Rows from block 5, named by matrix and row number. Each number is 200 + 20 x the weight over the matrix's rms, rounded and kept within 0 to 999. All counts start at 0.
# qkv: attention query, key and value (stacked) (model.blocks.5.attn.qkv.weight, 768x256), inputs 0-85
qkv.604,209,182,229,182,204,203,205,199,185,210,214,197,183,204,223,185,199,189,198,203,185,212,199,234,192,216,182,228,229,214,187,168,212,199,202,207,207,212,206,233,182,178,199,195,190,176,206,217,215,196,211,200,188,204,198,186,219,188,200,193,172,214,207,210,189,203,217,188,188,193,186,180,181,174,176,223,204,198,218,215,179,180,204,194,193,190
qkv.605,231,222,172,202,199,194,190,179,216,200,211,214,234,194,174,190,189,203,208,184,220,216,201,185,209,206,166,213,200,226,195,230,223,218,179,195,192,189,185,202,186,159,213,189,206,211,218,185,207,201,173,208,189,225,199,206,181,219,221,230,199,197,172,182,237,213,182,213,213,224,205,197,218,182,188,199,192,220,187,191,179,195,221,179,219,198
qkv.606,195,204,217,192,181,206,190,196,213,207,230,190,193,194,199,206,165,201,200,175,188,176,226,197,221,178,211,154,203,186,224,183,215,201,211,183,201,191,202,211,214,194,213,190,218,192,198,239,198,189,178,213,181,190,205,185,202,190,178,179,194,206,188,200,202,190,209,196,215,223,177,223,199,210,200,218,202,211,206,179,197,194,202,199,203,213
qkv.607,195,194,202,198,209,200,211,199,204,192,209,208,189,185,199,207,204,202,187,246,209,175,195,200,203,205,226,169,235,208,196,184,213,160,216,192,217,207,209,226,176,213,215,186,212,204,208,246,204,217,200,198,184,188,227,190,211,203,192,204,198,189,215,239,198,198,210,185,190,184,208,206,203,209,194,208,213,166,207,206,207,190,218,211,193,208
qkv.608,230,237,217,192,159,215,201,216,227,188,222,188,193,184,187,229,165,213,219,197,163,191,240,186,238,194,207,199,198,188,182,214,188,185,192,222,194,204,203,190,228,188,215,195,212,217,208,209,212,172,209,207,195,185,224,213,200,203,188,226,184,178,169,210,200,187,199,213,212,232,215,189,213,208,181,216,181,226,186,199,212,221,213,159,206,208
qkv.609,185,171,200,185,198,193,206,194,186,179,181,233,204,205,177,182,218,209,179,191,222,216,205,193,188,213,184,212,205,206,208,203,224,200,203,189,232,187,211,200,197,172,197,207,216,186,191,186,203,206,203,196,193,203,199,198,221,210,195,198,195,198,204,165,211,214,210,207,217,199,189,212,187,180,171,201,183,225,201,202,198,180,200,205,203,205
qkv.610,193,186,207,221,214,188,205,198,174,187,184,196,211,213,194,193,226,205,174,212,213,220,190,188,182,204,175,202,199,213,200,206,168,190,213,183,205,195,219,192,185,208,203,187,213,197,199,238,215,193,195,192,210,211,218,175,204,210,200,191,189,188,206,227,194,197,201,192,197,165,217,194,193,198,172,201,192,177,197,211,171,191,205,187,178,204
qkv.611,178,192,191,185,175,191,196,220,221,198,195,192,181,182,207,190,198,194,219,220,199,166,207,165,196,209,240,193,189,154,201,177,159,198,183,174,189,197,220,206,183,217,203,191,217,193,222,215,202,164,201,190,213,189,198,198,211,203,176,200,196,205,202,212,190,216,218,199,214,182,195,199,188,238,210,188,202,201,210,172,209,214,208,199,206,212
qkv.612,177,196,176,192,194,220,187,207,216,218,187,191,203,206,209,181,191,190,220,163,195,193,213,217,194,233,206,205,192,176,179,208,205,208,195,215,188,196,209,203,224,210,204,223,201,195,221,173,197,196,217,194,198,220,199,200,200,205,199,211,214,178,167,202,193,210,178,202,208,208,215,227,199,235,203,217,215,221,199,170,203,196,213,199,196,207
qkv.613,211,200,199,223,205,214,186,204,180,192,198,238,192,209,181,179,183,182,189,194,182,215,191,188,200,188,234,239,187,213,208,194,225,225,187,219,195,181,205,206,209,213,210,198,196,199,218,190,204,213,189,167,194,220,197,200,202,215,175,213,218,211,211,196,205,195,192,198,208,213,178,215,205,208,204,198,201,226,182,179,185,197,190,189,204,189
qkv.614,187,197,191,203,199,221,202,197,218,192,213,217,197,176,204,198,188,200,204,202,193,196,186,186,164,199,200,186,205,209,193,201,192,207,199,194,207,194,214,192,202,198,211,181,200,188,191,211,199,191,186,206,214,218,208,177,199,207,174,185,212,196,224,195,199,211,202,209,201,197,192,186,180,202,206,229,177,205,192,201,204,194,204,191,202,222
qkv.615,164,194,221,192,162,207,202,222,206,177,233,181,199,166,201,219,171,237,221,199,183,168,213,206,221,224,240,185,197,174,181,208,193,195,206,210,225,204,192,212,221,197,201,213,177,208,214,196,188,155,200,203,211,196,196,211,194,187,191,218,211,206,196,218,172,199,209,200,212,241,223,197,200,230,209,195,200,201,197,191,209,192,202,191,212,206
qkv.616,223,204,207,182,179,177,198,212,218,198,184,179,206,188,214,176,194,181,225,203,210,224,202,196,201,185,179,201,200,215,193,220,211,227,196,224,182,204,193,191,244,165,228,200,188,198,225,180,196,199,213,203,205,203,213,212,203,223,195,212,208,190,200,182,180,219,207,221,192,212,185,187,238,176,187,197,211,205,189,232,208,186,198,170,194,197
qkv.617,205,204,224,241,233,207,196,187,178,228,225,240,192,225,161,184,229,198,200,217,224,241,141,215,181,189,176,202,185,242,207,197,227,210,209,215,221,202,203,204,191,203,217,207,192,196,203,218,214,238,188,167,202,197,184,198,186,212,231,195,182,178,185,197,226,214,189,202,218,214,177,198,174,180,166,170,197,184,199,213,177,231,182,189,198,189
qkv.618,192,220,181,193,161,196,189,224,241,180,183,175,201,167,227,201,182,195,246,163,206,187,215,165,204,202,195,195,194,199,183,227,207,198,179,195,197,176,184,168,214,168,192,194,190,206,198,174,171,185,198,224,199,184,208,208,176,201,180,224,214,200,185,196,214,216,205,213,203,256,176,179,216,209,225,212,202,220,209,186,197,183,230,209,220,209
qkv.619,171,211,206,200,215,205,197,212,198,222,208,176,192,195,205,212,175,187,223,187,196,200,210,199,215,198,216,200,216,199,214,198,206,212,212,221,216,167,203,225,186,207,195,190,207,177,200,220,195,200,188,202,192,161,215,200,192,188,192,179,217,204,191,214,172,192,211,206,208,210,217,202,195,239,197,211,207,196,231,199,208,205,208,185,193,197
qkv.620,209,209,203,185,191,184,196,199,195,193,214,191,201,210,217,217,211,201,197,200,216,177,211,195,190,225,206,203,196,182,202,213,213,180,187,183,209,201,211,200,206,208,220,200,192,185,193,199,182,199,205,212,218,177,198,182,214,187,172,184,208,184,211,189,213,205,183,205,178,204,208,217,196,207,204,201,197,191,185,203,194,215,197,209,215,216
qkv.621,238,221,187,195,210,183,176,192,203,181,220,205,221,183,213,169,196,176,233,199,207,215,218,188,203,204,175,204,184,209,208,213,209,221,197,216,193,195,191,206,225,168,211,185,204,213,200,182,224,164,213,207,195,210,184,205,213,185,203,195,193,206,201,202,216,179,211,225,214,223,189,197,222,213,210,208,189,206,206,193,231,214,218,181,209,208
qkv.622,217,210,216,201,182,213,200,201,192,198,208,199,195,189,219,180,189,208,208,195,190,197,193,176,193,180,166,206,210,198,216,208,232,206,209,192,182,207,198,207,206,210,200,220,196,189,201,186,210,184,184,188,190,205,189,194,208,215,200,191,185,192,211,197,198,195,219,222,198,201,196,203,223,219,207,197,197,194,181,200,202,203,205,196,203,211
qkv.623,239,200,206,215,191,192,181,207,219,203,202,214,202,187,182,192,207,187,203,214,211,214,207,193,205,200,176,222,200,211,193,203,243,209,209,198,167,201,194,201,214,172,185,204,208,206,216,166,189,192,212,217,198,215,216,201,191,192,203,209,181,176,176,156,210,188,199,231,202,211,190,179,225,193,201,212,194,198,225,179,211,201,209,201,221,215
qkv.624,173,205,234,208,199,190,203,210,212,171,207,194,197,191,185,181,197,177,184,175,210,213,221,190,219,190,185,201,211,210,178,189,174,205,196,189,183,211,197,212,209,191,206,197,193,204,197,213,203,198,201,194,192,183,194,229,196,218,199,199,203,219,185,195,194,226,208,207,202,195,230,207,204,210,202,205,182,196,204,200,220,197,214,188,219,197
qkv.625,221,190,186,203,210,216,193,209,193,203,206,228,210,210,176,196,224,220,191,235,228,216,183,197,181,206,184,209,183,223,186,186,192,201,210,201,195,187,213,180,189,206,215,175,190,194,203,203,208,203,206,188,201,184,189,196,198,185,202,185,177,183,216,211,209,208,199,200,195,166,215,200,202,193,185,197,203,170,188,223,208,209,212,183,164,195
qkv.626,207,208,223,207,199,206,209,176,211,193,183,223,197,198,164,193,192,184,215,192,199,176,196,209,191,187,216,216,210,203,212,190,203,187,208,210,204,194,178,206,191,178,205,219,201,195,204,200,205,166,197,192,213,208,180,186,215,214,220,212,180,205,233,202,214,198,200,201,193,212,199,198,204,182,208,200,206,231,221,221,197,180,200,239,207,216
qkv.627,177,216,200,205,181,200,184,183,202,182,209,203,207,234,221,191,210,194,198,219,204,196,180,208,174,224,201,173,220,190,233,213,165,197,193,207,196,207,201,213,197,188,202,184,183,191,175,206,191,210,197,198,219,194,187,193,226,205,207,186,186,218,176,188,217,210,179,193,198,171,188,198,192,198,221,200,210,190,173,210,188,188,190,201,187,201
qkv.628,186,200,211,167,181,220,207,212,212,215,214,190,188,168,233,234,166,217,200,216,192,177,230,203,201,225,228,162,217,173,211,182,176,190,187,194,209,188,194,208,220,208,199,207,224,212,199,190,217,179,191,177,202,178,211,189,191,193,172,171,208,178,184,216,200,185,225,210,175,210,196,226,212,207,234,229,199,229,224,189,193,205,227,195,201,219
qkv.629,219,215,219,219,184,202,219,200,209,202,184,208,186,179,213,194,215,223,204,203,206,201,195,216,201,174,203,200,193,178,188,202,211,212,203,174,188,200,190,194,215,179,201,224,214,197,219,167,192,192,196,209,202,215,205,189,198,210,204,211,199,223,196,170,205,222,208,228,210,211,232,184,216,207,206,196,205,216,188,215,213,193,215,206,221,236
qkv.630,219,225,209,205,197,211,227,209,207,200,218,215,227,187,202,207,204,191,178,220,200,213,195,183,184,189,191,175,200,192,201,224,181,198,219,185,165,189,212,218,210,211,184,193,192,222,227,210,211,191,190,180,188,203,198,194,228,204,180,200,198,203,238,212,202,185,191,182,198,203,214,210,199,205,209,213,196,207,194,188,195,197,176,203,190,209
qkv.631,225,189,199,183,246,212,188,176,194,199,221,183,200,198,194,209,218,179,185,230,209,213,204,196,166,200,211,179,227,221,225,211,200,197,198,208,186,196,196,228,206,208,193,187,196,191,186,231,219,237,211,158,208,202,214,189,217,182,194,171,198,204,182,225,196,200,202,172,199,164,189,188,176,208,189,190,199,189,187,199,195,195,195,193,173,208
qkv.632,217,175,196,218,215,192,208,195,197,212,193,196,206,221,204,183,219,216,176,236,206,214,196,230,199,194,176,219,208,218,211,196,188,200,211,193,164,185,195,196,205,194,206,190,186,217,195,209,209,236,227,176,189,204,183,194,209,189,225,176,193,210,221,203,209,204,193,207,201,176,220,196,201,179,205,217,205,205,168,187,187,197,188,197,210,219
qkv.633,204,216,183,201,175,196,182,209,185,197,194,176,189,200,194,209,171,221,193,197,195,199,221,202,203,198,193,198,204,200,211,184,176,193,216,192,189,212,194,207,193,191,208,204,191,199,199,203,207,203,190,214,198,190,226,228,207,213,212,203,197,186,189,211,219,204,202,208,213,198,195,218,206,218,204,197,202,216,222,204,193,199,190,201,214,200
qkv.634,226,200,187,231,208,193,199,183,187,193,176,227,201,189,188,198,221,180,183,196,202,245,209,209,203,192,188,236,197,230,193,224,252,205,199,195,204,212,215,197,232,181,208,211,206,201,220,196,209,226,212,199,204,199,218,228,186,177,220,191,187,211,195,196,195,210,199,204,203,234,190,177,207,185,197,184,185,212,174,191,200,204,186,212,232,213
qkv.635,189,209,187,219,215,210,199,202,189,202,209,191,216,208,205,229,188,216,188,227,200,198,189,198,188,218,211,205,206,200,185,202,181,214,212,206,194,192,198,196,232,218,207,220,203,184,206,215,218,231,222,188,194,228,181,208,185,210,199,177,201,189,209,218,203,182,202,197,214,217,219,195,194,201,174,202,197,207,204,177,194,187,188,202,208,192
qkv.636,209,200,196,214,190,215,205,200,226,229,194,192,188,195,192,198,200,208,170,187,216,206,202,206,193,194,204,208,185,206,207,188,183,204,206,193,201,188,184,211,194,192,218,220,197,224,182,216,197,223,197,185,175,201,196,176,199,195,196,180,180,184,216,194,199,205,187,185,202,199,196,202,182,198,194,212,194,201,186,204,195,166,182,199,219,206
qkv.637,174,204,189,196,189,219,205,191,177,211,221,198,214,189,199,213,178,199,194,192,192,200,208,170,195,204,206,188,168,200,175,209,190,212,213,207,184,198,190,203,203,184,202,188,177,181,225,191,163,172,170,199,186,199,226,214,202,214,173,198,198,187,206,201,186,191,197,208,185,214,219,198,174,183,202,226,189,213,229,220,188,204,197,181,218,208
qkv.638,197,201,202,226,219,203,211,188,191,215,195,202,213,201,192,183,237,172,169,198,221,196,181,214,182,217,190,200,199,224,221,199,218,196,200,211,182,225,195,221,204,208,216,193,199,214,178,232,205,235,205,165,203,214,206,201,208,182,203,194,197,194,214,215,209,201,194,180,194,182,167,206,188,191,199,191,188,201,206,204,192,202,183,178,195,190
qkv.639,209,206,191,202,215,194,199,169,209,185,231,209,253,213,210,175,205,202,195,194,200,221,183,213,226,182,184,240,187,228,218,194,213,221,196,188,195,192,196,170,219,201,213,216,191,200,212,181,204,212,200,188,230,232,208,181,200,209,217,225,204,200,188,179,207,195,180,217,221,227,215,172,190,181,182,192,205,213,199,208,189,219,208,211,210,195
qkv.640,215,187,199,193,188,184,192,217,176,193,192,211,179,236,215,204,208,221,194,172,202,181,219,179,183,185,195,202,185,206,208,204,197,195,173,206,224,216,186,171,181,209,197,206,207,195,205,200,217,181,203,197,218,197,195,174,167,198,174,180,187,190,194,200,210,223,229,204,174,188,222,196,220,209,227,185,189,180,201,200,198,193,213,198,198,168
qkv.641,223,204,196,177,191,206,214,196,189,187,199,189,207,196,188,223,173,204,194,219,186,210,168,199,209,205,187,206,193,190,211,192,221,209,212,207,214,190,189,196,187,205,186,193,184,214,204,198,185,196,188,206,189,220,217,226,218,213,194,210,186,201,192,189,214,198,185,196,227,183,198,193,198,204,202,193,175,170,179,189,201,201,198,214,194,197
qkv.642,207,214,209,201,175,200,208,210,229,185,211,198,178,219,227,189,204,182,217,189,185,204,206,209,218,193,154,209,211,208,191,197,205,195,204,187,209,206,205,186,197,178,207,199,213,189,162,197,196,190,199,236,205,203,201,209,199,180,208,185,215,218,202,192,205,224,205,214,187,207,203,206,199,196,181,203,185,185,187,193,197,201,185,186,187,187
qkv.643,211,179,203,190,208,194,207,197,205,199,207,220,210,213,184,205,223,230,192,207,195,190,208,196,209,206,198,182,198,188,215,196,227,187,217,209,210,187,196,215,200,193,213,194,201,174,195,182,226,187,213,187,205,202,209,199,217,194,207,180,202,227,206,191,208,208,191,196,217,188,216,200,200,221,203,222,193,206,204,208,194,217,176,195,199,200
qkv.644,200,184,184,168,209,208,193,209,187,186,191,183,188,198,213,202,189,201,209,228,193,182,209,200,207,166,224,188,220,208,204,188,206,205,182,184,226,204,225,190,186,196,222,168,192,211,186,181,190,196,179,188,203,196,229,204,213,184,197,194,178,184,197,216,184,204,204,200,197,197,194,187,179,228,209,213,177,190,208,225,212,218,212,200,222,203
qkv.645,210,221,187,206,190,193,198,197,197,187,198,211,194,184,224,225,211,196,204,212,215,194,200,202,210,201,174,199,215,187,215,223,205,201,209,203,192,220,208,194,194,180,200,210,207,188,184,182,201,210,213,212,203,205,178,190,195,192,202,196,213,194,177,180,214,207,208,195,190,215,212,212,237,208,189,185,199,201,223,209,222,199,201,203,204,178
qkv.646,224,192,221,190,199,227,209,200,216,209,227,183,222,206,171,183,197,185,203,201,191,214,167,215,199,235,226,215,190,211,196,211,211,202,199,213,220,214,212,181,200,179,202,184,227,211,249,172,212,228,183,207,221,215,194,206,229,184,204,205,203,191,224,212,202,181,175,193,212,195,192,185,186,209,203,228,190,222,198,194,207,228,189,191,192,199
qkv.647,200,211,197,173,219,207,220,201,191,205,214,194,191,223,173,152,202,182,171,202,194,200,178,241,193,207,227,183,177,178,204,211,189,196,162,200,183,189,200,201,201,182,197,202,188,180,231,212,197,232,193,197,219,205,186,222,203,189,215,207,219,190,239,199,199,175,179,187,188,227,184,205,210,188,210,204,202,207,184,232,207,196,186,209,184,212
qkv.648,222,177,196,213,195,232,206,170,203,211,177,213,221,186,195,228,200,197,191,205,180,192,218,187,203,198,189,210,252,169,193,190,205,195,198,184,227,184,212,192,182,210,193,194,202,189,184,209,195,187,206,212,211,195,201,195,202,201,195,203,187,190,193,184,207,221,217,208,210,185,206,195,212,206,198,212,205,188,216,195,192,205,185,200,199,195
qkv.649,169,198,192,218,209,207,213,181,201,236,196,203,208,172,220,191,207,194,209,222,179,216,210,185,212,195,155,199,192,173,217,206,198,225,207,189,182,177,204,166,179,184,196,177,190,195,195,178,179,218,201,223,197,175,194,187,190,207,196,199,182,195,204,197,197,192,215,207,195,207,217,184,204,217,203,176,220,214,186,164,198,204,205,191,216,192
qkv.650,200,190,205,204,236,201,194,203,190,239,188,207,216,196,188,188,201,180,191,189,197,211,172,220,203,204,244,190,208,213,198,189,210,208,207,190,192,180,210,207,172,193,185,185,182,216,220,198,180,201,192,169,184,202,192,253,207,213,224,215,186,203,231,229,178,167,208,191,216,197,170,204,168,193,203,181,220,191,182,185,201,198,190,187,202,195
qkv.651,199,185,195,196,195,214,198,209,204,218,208,197,243,173,181,205,175,201,201,200,181,199,168,185,188,205,227,186,204,210,178,194,173,175,218,186,201,180,209,183,207,183,216,200,200,183,228,204,188,185,163,207,194,195,177,201,208,192,215,217,219,218,227,211,178,196,211,192,216,177,208,194,183,204,202,205,180,169,226,191,207,231,204,198,190,219
qkv.652,199,204,204,194,193,186,208,202,191,193,186,209,220,213,216,219,208,192,194,189,193,194,207,214,213,178,194,196,200,222,203,164,187,199,220,215,207,200,202,177,212,198,198,198,201,185,173,191,201,215,219,198,193,218,233,218,179,198,169,188,214,213,198,200,182,216,203,202,198,214,208,194,203,205,206,204,208,228,202,202,220,185,208,183,176,197
qkv.653,205,208,202,217,208,194,207,189,223,206,185,198,193,211,185,199,179,219,196,195,182,214,183,217,202,209,199,201,213,216,195,186,194,212,195,203,191,169,207,202,182,199,204,191,208,213,202,205,198,197,194,212,197,209,215,190,200,200,196,209,205,197,197,189,190,179,209,195,180,199,190,188,205,191,207,184,202,192,190,203,208,214,206,198,209,173
qkv.654,203,208,175,222,183,196,200,195,209,221,185,220,185,219,208,220,199,199,207,195,203,206,200,200,184,163,190,221,212,218,209,179,190,196,206,186,217,203,194,182,201,187,208,186,190,196,167,196,205,195,195,201,213,189,205,185,191,205,183,189,194,208,217,200,199,213,194,192,214,218,186,206,222,217,207,173,180,203,193,184,179,207,215,237,205,211
qkv.655,204,183,196,170,204,216,194,220,205,211,212,186,204,207,180,183,202,196,184,225,191,199,183,218,206,210,226,184,217,201,198,200,195,196,197,184,226,195,208,196,203,176,190,203,206,177,207,209,197,200,186,193,183,193,191,212,193,209,197,183,205,187,214,188,192,181,206,186,196,206,215,222,200,202,216,194,182,168,193,195,177,208,195,213,200,214
qkv.656,184,206,174,241,194,210,208,195,195,217,190,203,177,192,199,207,203,201,205,191,195,193,221,187,186,212,216,203,218,196,193,199,199,184,203,200,187,183,212,204,186,200,180,199,190,204,211,211,210,192,217,185,206,200,178,197,172,215,186,197,194,183,202,197,209,200,203,194,200,204,186,206,196,170,180,188,219,199,187,197,205,173,198,175,192,199
qkv.657,218,204,203,206,206,196,188,231,189,210,196,193,192,187,192,203,191,206,210,192,212,198,208,199,200,187,228,174,206,207,198,203,175,184,198,187,200,183,214,221,202,188,207,208,236,196,181,204,212,202,223,199,211,204,201,193,205,179,196,188,185,195,211,190,200,205,205,188,210,190,203,221,196,206,188,203,206,197,192,201,176,192,194,220,208,185
qkv.658,204,187,223,201,224,214,215,202,207,199,226,196,201,214,183,171,218,174,198,215,207,213,188,228,201,210,211,202,170,212,199,225,191,189,200,221,188,212,201,208,196,204,189,209,218,204,226,180,210,210,193,193,214,215,194,219,203,202,210,207,195,176,194,219,210,194,178,203,195,200,199,219,184,197,231,212,210,227,198,205,211,196,188,194,189,196
qkv.659,197,208,171,216,204,192,214,166,197,200,181,218,181,206,229,235,199,204,224,192,202,216,231,207,218,209,164,198,210,189,198,197,233,183,180,225,167,221,182,175,208,202,214,209,190,214,166,198,188,198,222,206,192,204,193,175,179,201,185,201,164,206,174,168,191,239,204,203,206,219,203,194,231,192,183,173,209,187,189,205,190,215,174,192,194,170
qkv.660,198,195,188,194,202,185,211,203,197,218,195,212,209,209,209,198,179,209,202,195,209,197,187,218,205,198,203,197,201,196,201,186,177,223,205,211,176,181,198,211,192,211,175,201,197,181,201,207,197,214,208,197,183,217,206,202,215,205,217,224,205,196,207,193,219,202,207,188,221,184,207,210,196,186,190,211,201,217,180,184,187,200,211,197,205,200
qkv.661,225,183,197,194,190,227,183,193,191,208,186,180,223,206,209,188,212,198,209,222,220,197,196,192,201,201,196,190,196,192,181,196,202,202,208,195,201,181,203,191,209,207,209,213,208,199,202,214,208,203,220,210,208,198,190,184,193,207,207,188,209,208,207,192,205,218,197,203,205,204,211,205,214,194,200,209,210,186,186,169,221,206,210,210,208,206
qkv.662,192,203,186,210,180,171,189,190,184,172,181,209,194,191,197,218,178,194,205,195,198,188,212,181,218,195,193,186,207,193,225,191,187,175,210,220,184,220,194,187,182,185,203,181,195,200,177,208,204,189,214,209,190,207,208,211,200,223,201,205,191,209,164,201,222,206,218,206,202,213,212,209,214,171,199,180,223,212,205,201,223,199,203,196,203,185
qkv.663,197,169,179,220,202,229,223,212,196,196,206,198,194,192,167,220,198,210,184,199,202,223,173,228,190,210,228,178,182,204,185,208,192,190,198,189,195,207,186,223,194,202,196,178,205,174,225,211,202,207,184,178,182,208,171,216,184,187,220,212,207,199,208,222,218,167,170,191,227,189,198,213,173,187,212,208,211,216,187,181,187,208,180,195,208,195
qkv.664,204,186,204,198,200,185,208,212,208,185,209,191,205,205,212,194,205,203,210,208,182,194,189,200,200,205,202,181,197,195,201,216,210,193,202,195,201,194,199,195,197,214,183,190,190,206,205,207,203,209,202,216,209,213,211,193,204,190,207,207,195,202,194,186,211,182,180,201,201,198,231,202,204,201,214,193,197,167,184,172,194,191,227,180,218,200
qkv.665,210,184,212,202,177,230,194,204,205,208,214,178,204,197,218,203,196,190,210,207,183,194,175,209,197,222,186,184,209,213,203,203,183,201,191,185,204,196,195,193,196,202,207,191,194,212,188,206,200,205,182,209,205,196,230,205,225,198,208,219,213,182,198,206,195,206,216,208,201,191,194,200,222,192,214,202,203,192,211,180,210,220,202,211,193,174
qkv.666,206,215,195,192,209,201,201,168,177,177,212,194,209,178,182,206,229,206,172,180,194,197,204,216,220,199,187,212,165,194,214,193,215,196,191,214,191,209,200,183,213,197,200,211,195,204,226,200,199,183,208,187,209,228,184,208,198,197,205,227,209,196,172,194,190,181,193,207,220,179,201,200,206,202,201,201,206,194,194,165,191,196,201,187,205,199
qkv.667,201,196,162,215,198,204,184,177,196,201,185,198,185,198,198,201,184,210,200,187,202,224,180,197,198,197,211,199,213,198,193,193,202,194,209,178,186,183,230,200,194,197,180,190,176,182,166,220,189,191,231,200,214,205,189,204,194,193,189,201,195,194,206,223,194,191,205,207,207,181,204,191,191,190,210,191,231,186,186,216,167,179,179,221,208,224
qkv.668,181,205,228,196,223,205,222,176,204,204,208,215,197,175,199,206,212,208,190,216,191,203,182,199,210,191,219,212,201,177,208,198,217,189,202,216,168,193,192,205,199,205,193,187,220,199,221,201,201,206,191,195,187,188,189,211,199,201,195,210,207,178,200,185,206,202,198,173,180,214,193,182,200,199,189,197,214,195,184,181,186,232,193,200,207,210
qkv.669,197,177,214,206,206,210,202,223,179,206,209,196,208,203,179,194,201,182,203,205,208,202,181,188,197,203,215,203,216,220,197,197,196,231,191,180,192,188,205,194,179,198,193,195,204,222,212,195,191,215,212,199,193,204,202,201,213,194,184,240,199,191,206,209,183,195,199,195,189,191,194,220,193,211,211,216,192,176,221,204,175,225,223,211,183,203
qkv.670,209,203,205,187,217,215,191,178,199,216,183,211,215,188,203,183,207,177,199,196,196,190,211,226,214,206,219,183,199,203,189,185,194,204,195,194,191,185,223,198,172,215,188,205,219,204,211,217,179,221,188,189,197,192,196,194,192,199,191,199,204,227,210,220,184,191,194,185,194,200,190,202,217,220,202,212,176,186,202,183,226,190,192,220,212,202
qkv.671,189,194,207,171,206,211,217,208,199,216,219,205,192,202,202,190,198,236,202,219,194,194,208,190,175,200,220,177,192,188,197,182,206,218,216,204,224,195,221,206,191,218,219,198,206,182,208,210,200,199,215,181,190,213,205,210,232,184,189,222,209,199,223,202,192,198,184,205,219,190,199,192,190,185,194,205,190,214,212,195,177,201,219,168,189,198
qkv.672,199,167,201,199,206,207,225,223,197,206,207,212,204,211,200,158,210,180,183,204,196,203,199,223,202,229,236,189,210,193,182,184,202,214,201,205,186,217,200,188,194,212,196,187,194,230,224,205,190,224,223,215,198,195,198,220,195,182,207,242,212,189,225,205,194,201,199,200,201,197,182,171,201,202,173,187,214,214,182,178,168,188,192,191,198,235
qkv.673,187,204,197,198,218,202,198,211,203,195,190,196,190,210,178,205,212,184,194,199,190,223,162,193,196,199,212,203,185,218,221,201,220,231,215,196,149,231,210,216,212,205,194,198,207,199,207,240,199,220,206,179,190,203,198,220,193,210,208,197,214,216,201,193,204,180,206,181,194,177,182,207,198,163,179,187,238,234,167,197,205,188,184,192,200,207
qkv.674,216,193,187,196,189,196,185,211,198,230,189,196,202,207,189,189,176,194,194,195,197,190,204,203,179,186,208,185,187,205,193,206,218,182,192,180,197,212,216,194,191,188,186,195,213,194,203,213,201,185,207,201,188,193,188,182,205,214,206,189,208,209,183,196,195,210,193,189,215,220,230,203,204,197,185,184,203,224,211,205,206,173,223,186,194,187
qkv.675,210,208,191,191,206,215,192,217,188,196,218,203,232,199,183,201,209,194,172,206,203,215,209,223,192,209,201,191,180,208,208,220,213,184,197,210,189,198,187,183,202,216,207,199,216,179,228,195,213,201,199,200,196,236,194,202,216,201,199,209,194,182,169,174,212,195,182,189,192,202,213,218,204,201,207,207,204,204,188,206,226,182,216,198,193,184
qkv.676,189,226,191,206,207,189,205,203,201,199,203,185,210,204,191,179,168,190,192,188,193,189,166,211,183,196,231,208,200,199,203,166,203,196,194,221,203,196,199,217,192,195,201,182,203,188,204,236,204,208,203,186,192,213,207,203,192,198,188,202,215,201,220,196,194,189,181,208,199,194,198,227,198,189,202,209,211,210,203,186,178,211,198,201,185,221
qkv.677,183,206,181,225,186,195,170,211,195,209,204,196,195,213,209,212,199,195,225,190,207,206,213,203,209,200,201,199,212,211,200,214,210,185,185,215,181,205,193,224,212,208,212,196,197,199,193,212,201,209,197,231,207,194,210,180,190,209,167,183,195,210,192,201,223,193,202,202,200,182,208,230,203,196,209,190,212,225,207,220,174,200,203,194,204,202
qkv.678,203,201,199,213,190,215,187,180,219,218,214,185,185,185,196,180,176,217,223,174,197,232,187,207,190,189,195,205,218,214,200,170,215,217,192,194,163,189,198,208,229,192,162,188,170,220,177,191,196,183,205,180,208,199,185,199,157,224,206,205,198,219,211,186,211,195,202,224,204,194,189,192,199,163,186,161,209,193,184,184,176,232,189,195,210,205
qkv.679,214,201,234,177,200,214,199,215,184,216,194,179,192,220,198,192,202,196,201,211,215,214,176,204,199,210,204,209,185,184,193,205,198,182,202,202,183,217,202,172,204,197,220,222,202,208,208,187,181,207,208,209,190,204,175,199,206,180,210,215,186,198,212,209,205,197,187,187,192,194,184,194,195,193,228,238,178,203,207,217,217,210,195,187,196,213
qkv.680,195,188,205,184,211,198,226,183,206,216,193,190,199,206,202,190,231,184,182,183,169,190,203,224,205,212,207,179,194,198,202,226,202,206,200,213,190,193,185,215,202,183,199,174,193,198,224,220,178,222,183,180,200,216,186,195,222,199,222,252,209,203,237,194,224,216,215,188,196,191,213,209,197,191,219,215,196,190,166,191,201,219,188,178,200,202
qkv.681,195,199,213,192,219,213,216,189,193,195,217,211,193,185,206,183,192,198,196,209,177,195,173,217,179,195,226,215,193,199,208,189,184,186,203,188,193,183,216,204,218,188,214,224,204,194,227,218,207,194,210,172,211,186,192,234,199,197,192,201,197,191,220,192,204,186,195,193,234,182,172,210,200,211,212,198,205,192,188,212,211,210,192,198,197,195
qkv.682,218,183,185,183,220,185,195,189,193,198,217,170,206,203,210,212,183,180,193,201,186,192,190,215,215,189,220,212,201,212,176,191,235,185,194,184,188,175,219,182,210,203,217,223,210,194,204,192,210,203,188,191,183,191,201,192,206,192,178,197,192,203,223,187,195,206,217,197,201,200,187,191,196,204,214,204,205,184,188,191,193,180,228,208,203,195
qkv.683,198,238,199,205,225,185,189,205,246,179,207,213,180,202,196,196,234,197,192,205,231,185,201,210,197,210,207,205,176,191,214,221,187,182,183,224,160,216,206,188,189,186,224,211,222,201,197,234,186,216,214,171,188,220,178,202,205,203,198,177,203,196,214,195,222,192,173,189,195,186,208,190,209,182,180,196,212,215,176,199,215,179,196,210,193,205